A small spectrogram VAE, trained from scratch: decoder activation leaky_relu.
Rows from block 0 of the decoder, named by matrix and row number. Each number is 200 + 20 x the weight over its row's rms, rounded and kept within 0 to 999. All counts start at 0. After the name is the row's rms in percent of the matrix's.
# conv: 3x3 conv (decoder.mid.0.conv.weight, 192x192x3x3), inputs 84-90, a 3x3 kernel for each
conv.79,103,177,190,207,203,183,234,209,167,204,196,232,192,184,168,225,204,215,191,204,200,174,207,183,175,196,216,187,218,191,176,182,205,230,213,214,213,193,200,172,216,185,202,185,219,207,170,155,218,245,191,190,202,203,191,191,227,165,176,204,230,182,175,209
conv.80,114,192,199,217,155,200,210,229,211,203,209,190,194,192,195,188,205,180,186,215,198,207,177,206,196,198,218,199,199,193,208,217,203,186,178,161,204,198,196,196,180,214,212,202,204,212,217,206,199,212,186,164,165,206,205,205,206,195,183,219,216,212,214,223
conv.81,098,205,181,221,172,166,220,202,248,188,222,172,189,196,227,215,195,209,201,219,197,210,212,191,217,220,190,175,219,175,187,202,227,193,226,198,203,211,175,208,200,185,230,193,228,199,197,205,182,169,205,233,223,203,216,234,196,184,190,212,197,232,179,174
conv.82,110,190,200,208,219,226,215,191,176,210,210,225,215,193,224,198,211,170,186,204,215,189,209,183,199,237,210,198,188,193,231,206,209,144,220,229,214,217,211,224,214,251,197,191,197,177,216,183,205,225,259,214,180,182,150,186,177,247,208,164,169,187,243,193
conv.83,107,192,193,205,233,182,189,181,213,188,176,228,202,207,185,209,177,174,210,186,184,203,229,178,176,202,232,172,182,194,196,246,184,253,199,232,183,188,204,217,196,211,205,200,197,194,196,225,189,194,168,202,182,192,200,235,200,206,149,155,184,191,195,180
conv.84,105,169,204,191,204,209,186,200,229,222,223,203,211,205,179,205,214,172,204,213,201,202,229,162,181,162,251,208,237,246,203,203,190,211,191,218,169,212,224,206,166,246,209,214,204,182,202,173,184,201,187,195,158,192,202,173,225,175,180,178,184,245,194,226
conv.85,089,207,218,191,224,221,197,198,212,210,214,176,216,165,201,215,180,195,186,213,189,195,200,192,180,203,239,201,223,213,221,217,187,167,181,196,206,183,201,197,189,169,241,207,176,220,200,210,188,221,209,222,187,223,216,206,177,194,188,210,224,216,230,193
conv.86,100,199,185,174,221,177,211,196,178,205,207,170,223,183,215,195,220,173,191,194,226,180,184,220,187,210,211,210,192,186,217,212,206,223,195,199,205,209,183,205,176,231,171,216,176,214,214,205,175,213,188,187,187,219,186,215,216,174,174,145,251,200,177,177
conv.87,089,189,200,200,201,199,225,190,214,188,191,197,203,225,240,174,202,185,221,201,201,182,186,193,233,229,209,168,208,200,221,205,210,174,208,190,201,216,182,191,188,203,217,199,214,190,182,202,174,168,170,234,235,204,190,151,199,199,195,233,154,208,158,197
conv.88,112,201,203,203,205,189,210,175,185,187,178,219,203,202,142,230,189,209,211,186,186,198,195,227,174,197,221,202,198,159,196,199,218,162,177,200,221,229,207,189,205,214,181,192,239,201,193,240,199,207,151,195,202,246,192,169,179,179,215,236,223,208,171,215
conv.89,113,191,195,186,211,221,186,176,170,210,209,219,221,220,184,205,200,190,189,195,214,193,197,225,196,204,187,212,202,235,239,216,264,169,209,172,201,196,221,191,208,170,194,214,211,186,188,182,172,205,151,172,198,189,206,190,184,224,210,199,200,182,186,198
conv.90,090,212,173,214,186,193,200,206,232,182,187,209,189,225,234,198,218,173,197,213,189,190,201,193,191,204,205,182,196,168,182,239,178,220,192,230,184,198,186,221,176,229,200,173,226,169,204,215,183,168,153,195,199,220,184,214,191,195,141,185,184,248,137,212
conv.91,100,189,222,207,184,165,153,206,227,178,199,181,208,189,177,235,195,218,186,187,191,191,202,246,162,219,177,200,183,192,222,242,257,187,200,191,244,191,179,165,181,231,203,193,159,208,190,170,181,211,204,214,181,212,207,179,246,221,170,148,208,192,208,206
conv.92,108,203,218,229,188,209,179,210,221,224,205,167,209,202,249,204,207,161,192,175,231,188,197,195,223,183,209,178,229,168,196,158,203,204,201,211,192,202,167,216,212,239,181,221,191,171,207,210,188,212,190,190,224,236,210,232,189,189,202,159,218,188,217,212
conv.93,099,215,180,190,178,186,210,196,215,181,213,158,200,192,261,160,232,200,207,184,196,195,199,237,214,214,143,200,185,152,184,212,238,239,216,196,183,206,196,205,215,198,186,231,190,175,209,207,214,198,232,168,216,201,202,228,212,205,176,159,233,202,189,176
conv.94,090,199,219,167,179,168,205,230,187,226,201,198,223,225,190,224,206,197,217,205,190,183,197,226,191,184,215,174,212,254,225,201,190,177,190,170,227,221,214,175,179,208,192,194,192,157,189,167,196,179,214,202,228,202,220,191,220,197,205,228,151,196,221,194
conv.95,106,170,202,196,187,137,217,194,203,191,179,207,199,240,205,186,177,191,218,217,190,199,197,236,175,171,213,203,224,185,203,178,272,181,202,189,219,187,210,183,234,227,183,233,176,189,196,202,203,246,187,178,199,211,214,233,200,194,157,270,216,215,196,199
conv.96,078,218,186,214,179,210,209,218,230,176,213,180,215,165,258,181,205,171,208,190,174,180,241,174,201,194,137,213,197,178,206,206,204,194,205,199,198,195,185,207,213,191,233,197,190,200,207,184,194,182,176,196,210,225,191,199,189,222,171,194,235,211,234,145
conv.97,087,210,165,198,198,196,239,214,225,195,181,196,209,265,189,168,150,211,211,198,195,185,216,199,195,197,205,196,201,181,197,155,208,182,240,192,194,209,210,216,213,159,216,209,182,177,195,220,175,176,191,210,214,178,187,225,184,198,157,242,220,243,177,192
conv.98,099,216,203,228,172,147,198,221,189,213,220,196,215,178,212,182,200,210,213,196,221,197,173,246,227,186,192,178,207,178,178,212,236,191,196,203,209,203,191,240,153,254,205,228,186,201,212,176,208,189,234,186,208,221,219,196,271,186,202,205,160,193,191,183
conv.99,110,173,237,217,170,200,197,204,197,186,221,114,199,272,212,220,182,195,193,239,225,182,167,244,230,164,192,193,212,176,199,231,251,221,180,194,178,164,236,202,238,220,201,169,190,197,203,183,213,226,197,209,205,180,202,243,190,186,145,187,232,183,143,183
conv.100,097,205,188,192,218,203,228,182,182,220,196,210,204,189,176,202,199,231,190,199,181,206,198,251,183,189,201,183,190,216,208,232,186,174,207,203,214,202,224,183,158,204,227,196,199,205,203,195,213,178,230,190,185,190,198,187,199,189,215,175,172,161,193,194
conv.101,080,188,234,192,226,167,196,193,192,199,191,159,201,190,205,200,226,195,194,191,185,208,214,256,172,221,197,219,194,204,216,179,175,216,220,208,216,204,196,174,211,207,204,234,196,220,204,185,189,187,241,183,202,191,200,197,204,203,197,227,211,176,193,210
conv.102,103,184,205,183,188,151,203,199,218,195,211,204,207,207,248,184,205,183,210,190,218,214,204,134,203,178,217,191,210,230,192,155,161,191,221,217,184,219,196,230,227,164,181,233,167,175,215,238,217,195,207,179,184,184,190,221,202,209,185,180,215,195,174,210
conv.103,089,201,222,190,203,198,165,210,158,196,210,197,196,159,208,214,209,194,200,223,194,194,209,208,211,204,187,188,176,201,207,275,212,210,160,145,213,197,180,193,170,228,190,178,205,222,197,194,191,196,209,230,199,177,188,187,189,200,212,143,200,177,225,192
conv.104,106,168,213,213,209,216,210,168,209,214,196,239,189,201,153,224,199,204,205,180,224,184,175,203,191,191,183,217,216,210,207,190,225,179,189,216,209,189,208,173,229,172,180,236,196,189,194,210,213,211,176,219,188,196,199,210,192,204,174,265,179,215,257,208
conv.105,099,221,184,220,188,176,187,201,191,187,177,175,200,211,182,215,203,206,206,223,221,216,215,165,182,178,187,208,220,215,178,207,197,218,194,192,193,188,186,200,227,183,197,182,210,185,223,195,191,198,175,176,198,198,188,225,185,237,233,184,195,206,183,210
conv.106,109,199,207,183,174,212,238,197,220,186,203,203,214,216,181,160,192,186,210,204,191,155,190,236,235,206,185,195,194,229,240,196,199,173,175,207,189,185,214,200,185,205,195,216,199,200,198,176,169,206,237,215,209,204,200,196,222,224,231,159,196,196,211,203
conv.107,096,207,212,193,201,240,195,182,229,220,196,192,216,225,170,201,196,184,182,188,176,231,220,215,191,210,198,191,170,168,170,237,248,206,199,211,179,190,215,197,214,185,208,188,170,183,208,199,194,219,199,212,194,164,197,200,168,211,181,166,223,231,228,206
conv.108,089,189,188,176,162,182,217,205,211,229,198,208,201,218,201,171,211,208,176,217,211,177,213,196,188,181,213,204,227,227,201,181,192,218,198,186,205,183,205,202,234,199,170,209,197,204,195,191,196,180,216,204,205,195,211,210,172,177,174,231,204,213,220,231
conv.109,116,208,181,198,193,170,186,203,191,198,197,214,215,190,209,226,211,200,209,191,224,174,191,191,207,212,205,196,205,205,206,195,216,188,206,201,213,230,188,193,186,240,201,192,254,189,186,173,209,201,175,182,224,235,188,210,228,184,166,208,183,221,164,206
conv.110,096,225,187,155,196,197,210,215,163,214,211,198,213,191,194,186,200,194,206,215,189,186,205,207,202,197,246,182,194,215,191,221,166,204,196,197,185,212,188,193,195,203,195,184,207,212,212,178,214,144,187,231,195,173,183,187,201,202,247,186,170,181,196,215
conv.111,095,191,200,206,215,164,199,193,209,201,206,198,206,184,224,181,212,203,202,211,210,177,189,197,256,200,193,172,212,216,209,194,200,207,200,206,201,192,192,206,183,206,220,211,183,204,191,194,198,219,256,202,216,187,229,174,214,187,235,134,210,192,227,146
conv.112,091,192,221,220,197,209,183,202,169,211,186,226,195,208,187,176,196,188,195,166,202,222,219,216,193,193,200,179,192,181,205,229,214,207,192,200,212,191,163,207,213,193,196,217,213,204,204,202,187,201,210,197,174,213,200,192,203,207,199,159,192,187,213,181
conv.113,117,192,189,179,210,169,208,195,206,212,206,188,195,184,251,218,198,198,187,204,208,203,162,189,194,211,194,217,218,221,188,148,147,210,217,222,184,182,215,212,219,193,226,211,181,171,174,203,195,172,215,184,243,203,201,236,208,189,190,193,190,216,204,199
conv.114,115,201,253,203,224,219,189,201,191,202,213,194,194,197,221,200,187,190,213,170,196,211,203,193,219,190,204,184,211,192,211,202,177,163,188,229,200,209,153,210,180,217,204,192,210,181,203,200,204,218,154,208,185,164,184,157,229,191,197,185,206,223,159,184
conv.115,085,212,178,228,150,155,188,186,227,190,210,196,198,224,237,173,226,189,207,214,181,176,188,195,222,205,185,219,246,189,203,148,233,206,192,194,173,196,211,196,212,151,189,176,193,182,184,200,198,180,193,177,194,205,196,234,195,200,210,232,210,217,153,205
conv.116,097,177,210,197,188,234,188,209,231,214,193,224,190,228,156,213,186,212,202,186,224,187,217,178,229,186,218,181,200,178,190,205,262,211,174,153,223,210,224,191,222,148,197,214,232,184,184,218,215,206,191,225,224,196,217,210,189,199,203,209,186,214,189,204
conv.117,104,205,203,198,208,267,215,200,208,196,214,171,182,214,229,195,182,175,206,200,167,222,231,151,203,181,244,206,231,227,198,192,181,248,201,193,191,159,162,246,230,211,183,182,208,198,202,203,181,209,216,249,170,196,213,202,189,196,203,173,190,205,221,152
conv.118,110,217,196,206,192,208,191,178,206,179,195,181,202,197,209,207,197,203,207,199,213,192,213,207,192,249,194,175,193,176,202,217,256,229,199,183,198,202,197,207,173,237,201,179,187,208,198,219,205,194,203,195,168,215,187,213,190,211,218,115,239,193,201,192
conv.119,105,185,201,203,171,248,183,228,171,193,215,194,182,225,176,209,196,241,193,215,208,186,185,180,215,203,185,191,195,213,223,220,189,198,199,159,201,211,188,197,173,180,220,214,217,188,238,182,172,157,216,197,201,206,196,191,210,211,229,161,195,194,188,185
conv.120,079,215,200,193,181,157,205,190,192,214,220,200,192,183,266,164,194,177,210,158,219,174,220,173,242,179,191,201,204,223,166,176,123,250,211,232,175,166,208,206,226,203,195,179,210,181,201,191,208,203,217,180,212,221,197,218,227,164,177,216,191,198,208,184
conv.121,093,180,180,228,203,187,177,185,215,215,203,195,215,216,225,210,208,194,185,190,210,218,253,140,171,188,195,226,218,225,160,174,185,254,210,195,191,201,186,212,238,227,210,198,194,196,193,178,186,244,214,198,213,239,218,174,227,180,223,166,224,220,203,200
conv.122,114,214,202,235,176,182,173,200,173,209,187,184,198,176,188,227,208,197,211,194,200,176,230,204,191,201,193,193,190,167,189,233,234,206,187,205,216,179,192,193,209,246,184,172,210,201,212,187,208,210,157,161,188,216,189,197,199,244,156,141,223,164,180,175
conv.123,084,212,214,193,182,192,171,229,185,209,203,194,213,204,156,250,213,219,164,221,149,208,175,240,202,204,216,187,171,192,196,202,252,155,213,167,200,193,186,201,164,243,216,231,132,232,185,155,206,221,228,197,182,184,210,194,208,171,208,176,220,202,211,204
conv.124,114,177,193,218,205,231,216,208,183,192,192,224,209,214,153,202,214,221,182,210,198,187,161,234,168,215,206,226,205,173,185,214,238,222,189,192,216,172,202,216,196,231,156,194,219,190,183,186,199,217,187,194,205,189,182,195,183,196,240,196,254,194,222,213
conv.125,089,199,221,203,199,179,223,198,197,210,212,194,196,219,205,215,180,213,210,217,169,209,130,216,189,186,207,215,185,180,160,185,209,192,183,189,219,194,250,196,214,145,197,211,190,199,203,192,217,183,163,152,219,200,227,187,183,183,180,285,175,218,187,201
conv.126,114,200,211,188,204,182,256,202,176,209,192,182,222,201,229,206,202,193,195,204,217,194,187,235,207,199,203,192,213,195,172,187,201,201,218,206,230,196,234,202,200,202,182,202,197,211,186,208,200,214,187,179,190,253,199,189,193,148,215,168,224,182,223,186
conv.127,095,184,230,236,184,191,161,214,175,190,222,182,191,192,208,167,204,207,193,211,174,210,187,198,225,175,195,198,205,207,180,166,187,229,188,204,220,202,158,217,216,197,190,190,189,231,200,172,196,203,174,198,178,203,208,199,206,186,186,253,195,176,179,217
conv.128,106,231,200,183,152,178,175,209,179,191,194,200,198,204,176,218,230,194,179,188,210,183,166,210,194,190,218,209,191,197,219,210,229,200,194,159,212,201,205,202,172,206,188,196,190,220,214,202,183,195,187,164,193,217,214,214,193,198,233,196,177,190,195,220
conv.129,091,212,198,212,214,175,178,205,235,180,207,189,205,209,238,153,201,174,211,183,254,186,211,157,230,207,202,162,213,195,178,200,199,217,192,186,209,194,189,225,189,267,186,214,178,211,205,211,197,193,216,213,185,192,164,204,236,172,203,181,230,222,190,173
conv.130,108,204,194,198,197,185,227,194,231,190,200,201,207,200,210,203,199,172,208,203,200,198,193,192,198,196,167,209,203,184,187,212,193,199,224,287,168,204,209,200,226,211,197,204,197,202,228,209,200,203,215,201,215,183,216,213,201,194,158,242,200,226,212,201
conv.131,098,207,216,179,191,198,231,207,187,196,216,193,212,219,221,193,187,176,189,202,196,207,212,211,178,179,221,209,226,199,192,142,190,207,198,185,201,189,219,217,215,196,191,194,207,147,231,217,212,189,215,188,217,187,209,191,222,218,185,273,187,217,215,220
conv.132,104,196,199,206,210,229,210,172,201,185,197,223,206,214,178,179,197,208,212,211,161,224,194,212,201,213,221,198,221,234,212,184,173,188,216,223,190,206,210,179,218,138,198,223,195,196,189,184,193,196,183,231,215,170,178,201,177,195,210,258,173,211,235,184
conv.133,100,190,182,190,195,240,216,200,173,193,209,198,214,217,149,222,214,223,180,246,156,205,151,221,180,196,226,212,188,206,227,166,205,174,201,212,217,199,211,183,194,148,202,212,217,208,195,194,222,175,152,202,203,187,200,206,160,198,205,266,170,216,206,238
conv.134,103,201,205,209,210,221,178,186,228,222,207,210,205,213,183,193,195,187,203,207,203,183,169,223,212,183,206,179,226,202,216,158,255,141,206,165,207,240,222,169,185,211,203,206,184,203,204,201,227,211,259,206,207,201,225,174,231,189,202,231,197,180,243,197
conv.135,097,197,194,205,236,243,204,205,214,194,208,176,193,205,246,212,181,159,204,199,201,219,197,148,190,213,226,183,189,231,167,199,115,244,202,252,168,187,188,212,227,195,237,188,201,195,195,196,190,188,213,212,179,204,206,197,226,206,196,165,213,201,230,159
conv.136,107,173,184,204,228,226,231,175,225,191,179,204,188,235,183,183,197,216,206,195,224,174,220,175,228,213,200,201,211,217,203,199,195,186,200,242,171,200,207,186,214,157,217,233,229,161,200,209,200,209,198,226,197,165,205,192,223,208,188,227,196,191,243,187
conv.137,093,219,186,207,182,210,203,213,159,184,219,183,180,180,212,203,191,200,211,198,215,194,219,176,194,188,197,187,187,186,207,218,168,231,192,183,217,217,193,224,207,176,197,157,215,208,208,231,210,209,164,155,188,207,171,231,191,190,195,150,210,209,161,195
conv.138,088,197,191,198,232,162,197,207,191,177,201,213,190,190,165,217,190,204,205,199,207,189,177,230,170,209,180,211,202,148,182,184,252,211,215,213,195,173,223,207,243,183,201,193,165,194,221,191,226,186,215,151,177,177,180,214,205,201,176,212,194,205,192,195
conv.139,080,193,197,230,211,225,189,193,219,197,221,180,208,171,228,202,189,174,185,165,209,218,233,156,238,192,193,195,205,199,193,233,186,222,200,216,198,197,168,214,184,244,201,206,184,210,222,207,195,198,230,197,190,179,185,205,244,197,225,74,236,177,193,182
conv.140,115,171,203,191,241,215,205,161,228,194,211,193,216,190,204,195,205,179,216,191,225,206,204,193,200,224,203,206,235,176,186,178,205,226,175,211,169,173,220,199,217,194,208,208,206,167,200,205,195,190,168,209,187,199,192,232,216,192,238,187,201,197,246,195
conv.141,086,200,205,192,203,164,229,189,217,195,213,188,207,213,242,171,186,186,204,217,211,194,189,186,199,186,201,205,208,162,196,205,252,213,183,184,216,161,213,208,172,201,234,211,226,173,208,150,193,183,253,224,198,193,197,205,210,161,190,179,209,214,163,181
conv.142,107,173,181,188,211,166,204,187,212,175,214,199,203,184,227,178,213,190,211,184,215,188,230,216,183,174,165,209,202,252,203,189,150,223,209,199,203,199,199,162,231,227,185,185,198,187,184,216,215,193,266,194,193,171,211,231,226,246,196,226,161,193,214,181
conv.143,089,194,210,180,175,230,186,224,200,195,213,212,223,197,116,222,200,226,196,214,175,212,166,275,195,195,212,193,215,210,209,196,179,174,184,191,196,206,226,194,174,168,201,210,201,193,209,178,206,186,155,190,199,220,211,182,185,215,197,286,196,199,207,218
conv.144,104,222,194,204,185,203,186,221,197,201,199,192,214,221,234,175,207,175,209,191,253,187,183,172,208,198,200,210,207,189,173,181,242,197,192,146,226,205,220,218,191,265,211,213,192,189,205,207,203,184,227,211,185,240,200,165,239,160,180,246,219,204,202,163
conv.145,100,181,222,207,216,223,228,175,224,169,200,211,206,208,138,191,200,221,194,210,189,197,189,262,188,204,187,219,202,168,238,198,238,153,207,215,220,200,199,172,157,189,204,222,171,178,201,203,216,168,215,222,177,156,183,167,197,203,208,221,196,228,201,236
conv.146,086,207,231,206,191,248,179,184,184,210,232,225,187,189,188,201,201,231,217,192,195,188,210,204,186,193,194,219,202,234,228,205,153,217,212,198,202,154,212,214,220,187,177,205,191,204,211,208,206,223,180,221,178,210,191,198,198,196,225,223,202,197,230,237
conv.147,080,175,219,183,213,185,200,179,172,237,189,198,186,204,226,216,204,193,211,223,182,220,189,229,160,171,205,190,221,235,202,168,122,206,169,216,191,177,197,220,217,180,174,208,177,172,191,164,202,187,182,203,170,210,205,222,190,179,185,208,224,196,214,189
conv.148,100,187,229,194,206,219,171,176,179,213,205,211,208,191,128,224,180,228,202,193,180,196,200,236,194,202,212,195,196,266,218,217,148,178,209,225,221,214,220,184,175,195,208,189,203,217,162,197,182,203,145,207,206,195,190,202,161,221,221,232,193,210,175,194
conv.149,096,196,205,197,162,201,195,208,220,185,188,199,195,218,164,195,189,222,207,207,217,209,162,227,180,186,196,201,255,194,217,179,193,181,185,199,237,187,249,197,196,193,192,199,161,208,189,171,210,200,218,204,193,228,185,192,201,175,232,213,213,203,172,206
conv.150,089,185,217,199,184,193,203,196,182,214,206,205,191,172,239,197,174,196,219,184,216,195,224,173,173,191,198,192,176,208,188,238,148,262,208,198,197,200,191,229,183,161,194,189,198,221,208,208,172,159,181,196,193,206,195,192,215,201,211,190,236,185,166,162
conv.151,105,205,223,187,190,192,224,206,221,188,208,214,181,189,185,248,185,226,179,199,185,211,202,221,191,192,215,191,201,198,216,208,225,223,194,191,208,194,201,203,191,142,226,176,198,191,188,213,183,221,177,216,170,196,227,221,192,201,205,203,164,207,211,188
conv.152,113,215,182,200,167,200,217,206,198,191,197,189,204,189,230,199,214,204,200,222,189,198,175,209,193,200,189,216,199,185,205,190,225,232,190,150,176,201,201,192,191,145,174,199,226,169,198,205,191,147,167,182,226,227,170,225,132,211,221,258,184,203,187,245
conv.153,097,175,227,175,185,219,221,211,211,199,176,190,209,206,239,199,211,174,213,206,202,195,159,161,214,182,204,193,218,210,196,166,233,214,207,181,211,196,225,199,189,220,201,193,217,180,215,191,182,202,227,200,221,217,204,201,230,200,225,190,208,206,199,195
conv.154,098,189,190,218,204,199,218,194,198,223,203,196,204,202,208,185,187,217,196,195,220,210,165,211,190,202,180,223,209,198,197,159,217,204,230,206,181,202,226,192,209,148,186,205,200,184,196,209,185,207,201,204,214,193,224,207,203,183,166,296,211,211,218,189
conv.155,102,201,194,189,167,169,191,213,178,198,217,190,217,192,146,178,204,240,213,201,204,193,175,250,200,197,191,179,191,221,200,231,224,226,189,167,219,185,231,162,176,200,184,198,214,236,222,196,214,221,220,209,196,225,211,203,193,186,221,221,188,187,196,218
conv.156,105,201,208,194,203,174,217,177,218,185,202,180,213,201,193,178,187,208,195,190,200,212,186,221,195,172,206,205,178,181,180,164,147,234,212,198,189,188,209,206,223,175,229,218,197,168,221,219,203,167,184,194,188,200,206,222,191,185,187,257,189,211,200,222
conv.157,111,200,223,186,182,235,208,228,197,217,201,201,209,204,143,222,215,183,181,205,194,217,145,242,199,165,231,208,212,192,199,156,219,173,199,215,217,217,211,191,173,229,202,198,177,218,210,176,194,210,230,212,191,212,238,158,192,205,217,212,179,200,223,215
conv.158,105,184,208,185,239,200,206,171,190,215,183,233,189,232,186,188,187,175,221,190,215,176,200,184,225,169,217,186,202,216,195,201,195,211,233,192,188,190,185,198,220,222,201,173,212,169,196,201,191,205,204,230,211,166,191,236,213,234,210,214,142,223,167,186
conv.159,099,189,202,196,228,209,199,196,192,188,183,213,187,201,215,193,219,208,212,184,225,188,231,162,211,188,182,226,206,225,188,167,189,204,200,210,229,178,198,193,221,174,214,221,228,191,173,181,200,232,248,204,210,211,212,186,206,220,202,197,183,172,213,199
conv.160,100,202,185,189,216,242,199,200,178,202,207,181,208,201,194,264,201,200,188,178,200,210,229,216,177,198,202,148,197,220,196,238,196,227,169,214,227,197,181,218,191,234,223,211,190,177,181,176,208,188,192,230,214,218,167,215,220,229,218,114,170,195,207,214
conv.161,092,207,202,190,205,163,163,184,239,219,199,172,214,186,212,182,217,217,179,186,201,197,215,211,182,213,164,223,175,220,172,236,197,213,216,193,210,162,222,212,176,228,202,243,193,203,181,173,194,214,198,198,209,242,254,188,224,191,219,116,252,220,188,167
conv.162,093,211,188,190,188,168,233,198,198,191,195,159,223,175,209,194,220,190,211,204,208,199,196,198,222,197,186,191,183,172,187,217,204,210,203,183,185,216,178,188,175,193,179,200,223,206,216,162,181,186,195,163,182,185,211,199,178,176,206,186,252,191,156,185
conv.163,114,211,213,201,175,218,183,208,205,201,187,152,232,192,217,198,216,199,200,225,207,198,177,140,220,207,200,191,199,225,210,206,230,220,200,173,185,230,202,205,189,227,202,188,203,206,221,200,202,181,194,161,207,252,247,186,211,201,203,188,234,211,214,188
conv.164,092,190,249,204,185,168,194,193,199,190,202,173,228,193,206,169,187,167,232,179,204,200,221,208,204,193,195,190,175,231,188,210,169,214,185,198,175,202,173,202,220,165,186,191,203,204,192,216,201,175,145,209,200,189,167,200,194,217,203,217,172,219,200,209
conv.165,111,209,182,191,203,234,196,195,194,200,191,239,192,194,192,171,209,214,223,210,193,167,187,200,249,211,170,180,208,176,189,216,228,199,179,160,233,211,212,208,187,167,190,221,231,176,191,218,204,174,205,203,204,181,199,232,177,212,205,171,197,184,225,175
conv.166,095,195,202,190,200,173,166,224,204,213,206,177,209,182,259,195,212,170,220,212,213,182,195,145,213,200,218,188,221,226,195,170,185,238,216,198,197,195,181,195,175,270,183,198,198,187,169,178,204,211,234,167,201,222,194,200,239,217,175,177,194,198,192,190
conv.167,091,203,171,184,185,207,196,208,193,171,212,197,211,198,192,155,208,190,205,204,195,191,195,207,209,194,222,205,190,207,212,208,229,165,198,191,230,202,237,190,153,160,201,216,174,218,199,185,233,157,243,180,191,169,199,178,231,173,195,247,208,200,218,188
conv.168,103,168,168,220,189,200,219,200,217,196,190,209,203,211,225,204,201,190,192,209,223,184,200,195,189,211,173,238,191,231,260,193,173,130,191,185,199,179,206,201,216,223,141,200,202,188,195,213,193,199,169,174,218,202,212,227,189,171,218,213,252,188,176,198
conv.169,118,205,173,216,185,222,200,195,163,200,186,232,199,214,187,163,200,206,207,213,219,164,183,166,261,199,195,222,197,224,229,209,203,188,180,198,206,195,211,181,245,149,192,213,197,221,176,177,188,195,200,202,225,186,191,206,178,211,219,276,210,199,209,201
conv.170,093,195,193,204,196,200,188,186,216,180,228,213,213,240,203,185,183,191,220,207,194,217,238,142,207,198,226,196,201,181,177,190,204,261,226,199,188,174,226,213,257,245,171,197,204,200,185,207,207,230,189,171,192,212,184,242,160,186,194,174,212,206,190,184
conv.171,098,176,177,206,205,192,224,216,179,198,198,214,210,195,204,198,187,210,209,224,204,191,208,209,204,177,179,232,211,175,194,199,198,195,214,210,185,186,177,192,200,189,202,198,218,208,192,206,215,228,246,175,190,180,188,219,197,188,169,189,218,202,206,194
conv.172,090,205,185,212,159,178,187,212,158,174,202,217,221,216,169,188,182,219,226,193,218,191,205,261,173,211,184,185,222,193,206,231,242,204,193,180,227,201,228,199,173,219,159,175,209,193,180,144,221,201,224,182,200,226,189,177,218,163,213,196,204,208,204,213
conv.173,128,213,223,185,163,209,183,198,198,203,181,202,198,206,190,194,186,178,214,212,209,179,189,160,213,218,210,217,208,214,208,213,206,232,212,206,171,207,197,186,238,166,160,172,228,190,211,197,208,183,207,211,214,193,226,216,198,214,228,211,204,215,188,155
conv.174,103,170,217,201,203,168,193,225,238,202,187,181,204,196,211,178,206,218,196,208,202,207,186,214,203,214,223,194,208,199,218,219,248,234,213,180,197,204,170,185,169,189,222,180,244,172,183,175,183,224,192,187,202,216,215,210,183,207,204,223,209,208,137,218
conv.175,093,201,190,185,228,238,183,214,209,215,190,178,214,203,210,236,201,195,187,172,236,197,220,154,202,191,230,220,181,246,174,187,168,211,178,175,212,187,181,196,220,224,243,189,198,182,196,201,172,185,194,209,206,209,242,184,210,200,161,181,210,252,194,194
conv.176,102,195,192,212,190,212,186,207,170,207,182,217,202,212,191,201,204,187,212,228,193,190,155,184,217,222,203,190,173,163,203,243,276,213,199,192,198,188,204,217,172,239,169,185,221,183,179,203,191,192,141,172,234,174,168,215,205,201,213,209,192,191,170,193
conv.177,087,173,184,171,221,204,204,206,180,192,177,226,196,198,190,269,184,209,204,200,192,211,197,163,174,205,196,194,202,210,232,202,199,183,199,178,196,194,195,186,190,217,210,178,216,185,186,190,156,171,162,248,203,212,158,198,212,213,186,186,169,181,198,217
conv.178,097,214,189,186,207,248,196,176,172,207,219,205,186,171,159,227,212,200,208,210,178,196,174,215,213,181,217,196,183,220,212,188,146,169,206,229,196,207,192,195,210,211,189,201,225,180,199,196,211,227,194,227,214,195,204,210,213,204,241,214,170,194,194,203
conv.179,100,193,196,169,203,219,182,178,219,216,210,178,219,194,223,226,194,189,213,194,209,214,198,212,157,187,205,179,213,235,201,161,148,197,222,250,190,200,180,175,196,204,209,198,211,215,196,186,200,191,187,244,229,228,207,205,163,208,181,259,196,210,213,187
conv.180,106,170,153,198,194,204,206,179,201,173,207,218,194,196,173,205,206,196,200,218,212,191,184,231,169,200,187,227,209,191,196,189,240,218,182,200,184,178,189,191,228,182,158,173,178,184,187,205,208,211,188,189,208,180,188,265,173,225,236,204,217,183,210,199
conv.181,110,210,195,174,203,188,204,213,178,214,216,158,230,160,255,213,218,174,192,214,193,196,194,240,182,202,191,206,194,187,186,201,213,216,199,194,175,199,180,196,202,246,185,202,190,227,197,185,210,206,180,180,202,229,202,199,225,178,212,170,234,175,239,173
conv.182,098,204,146,209,184,195,175,219,204,210,180,220,183,206,233,212,222,192,194,209,245,191,178,161,208,233,172,206,220,214,219,210,218,227,183,184,185,209,191,184,192,234,197,209,225,208,193,203,203,173,211,189,234,231,200,175,213,198,196,102,213,194,215,193
conv.183,105,213,206,213,158,234,185,210,189,191,205,211,201,182,210,205,208,184,211,206,216,195,222,166,187,203,242,191,225,228,221,232,202,203,188,173,186,203,204,184,180,198,184,195,240,205,188,190,200,206,183,214,179,207,193,215,193,218,270,155,164,169,196,186
conv.184,113,200,198,187,236,214,213,161,196,183,184,208,189,217,209,206,195,213,199,196,195,197,219,195,199,196,190,192,203,209,193,168,190,224,217,232,185,173,186,224,218,182,194,190,200,192,203,183,190,170,241,249,229,204,208,201,196,216,228,181,189,195,186,169
conv.185,089,196,233,196,201,199,180,209,212,214,211,197,191,185,180,179,203,210,211,209,180,207,186,275,194,199,201,228,195,208,240,183,240,154,205,189,226,224,200,190,166,186,195,204,181,210,212,211,221,190,207,176,183,191,202,185,222,218,167,244,187,201,183,194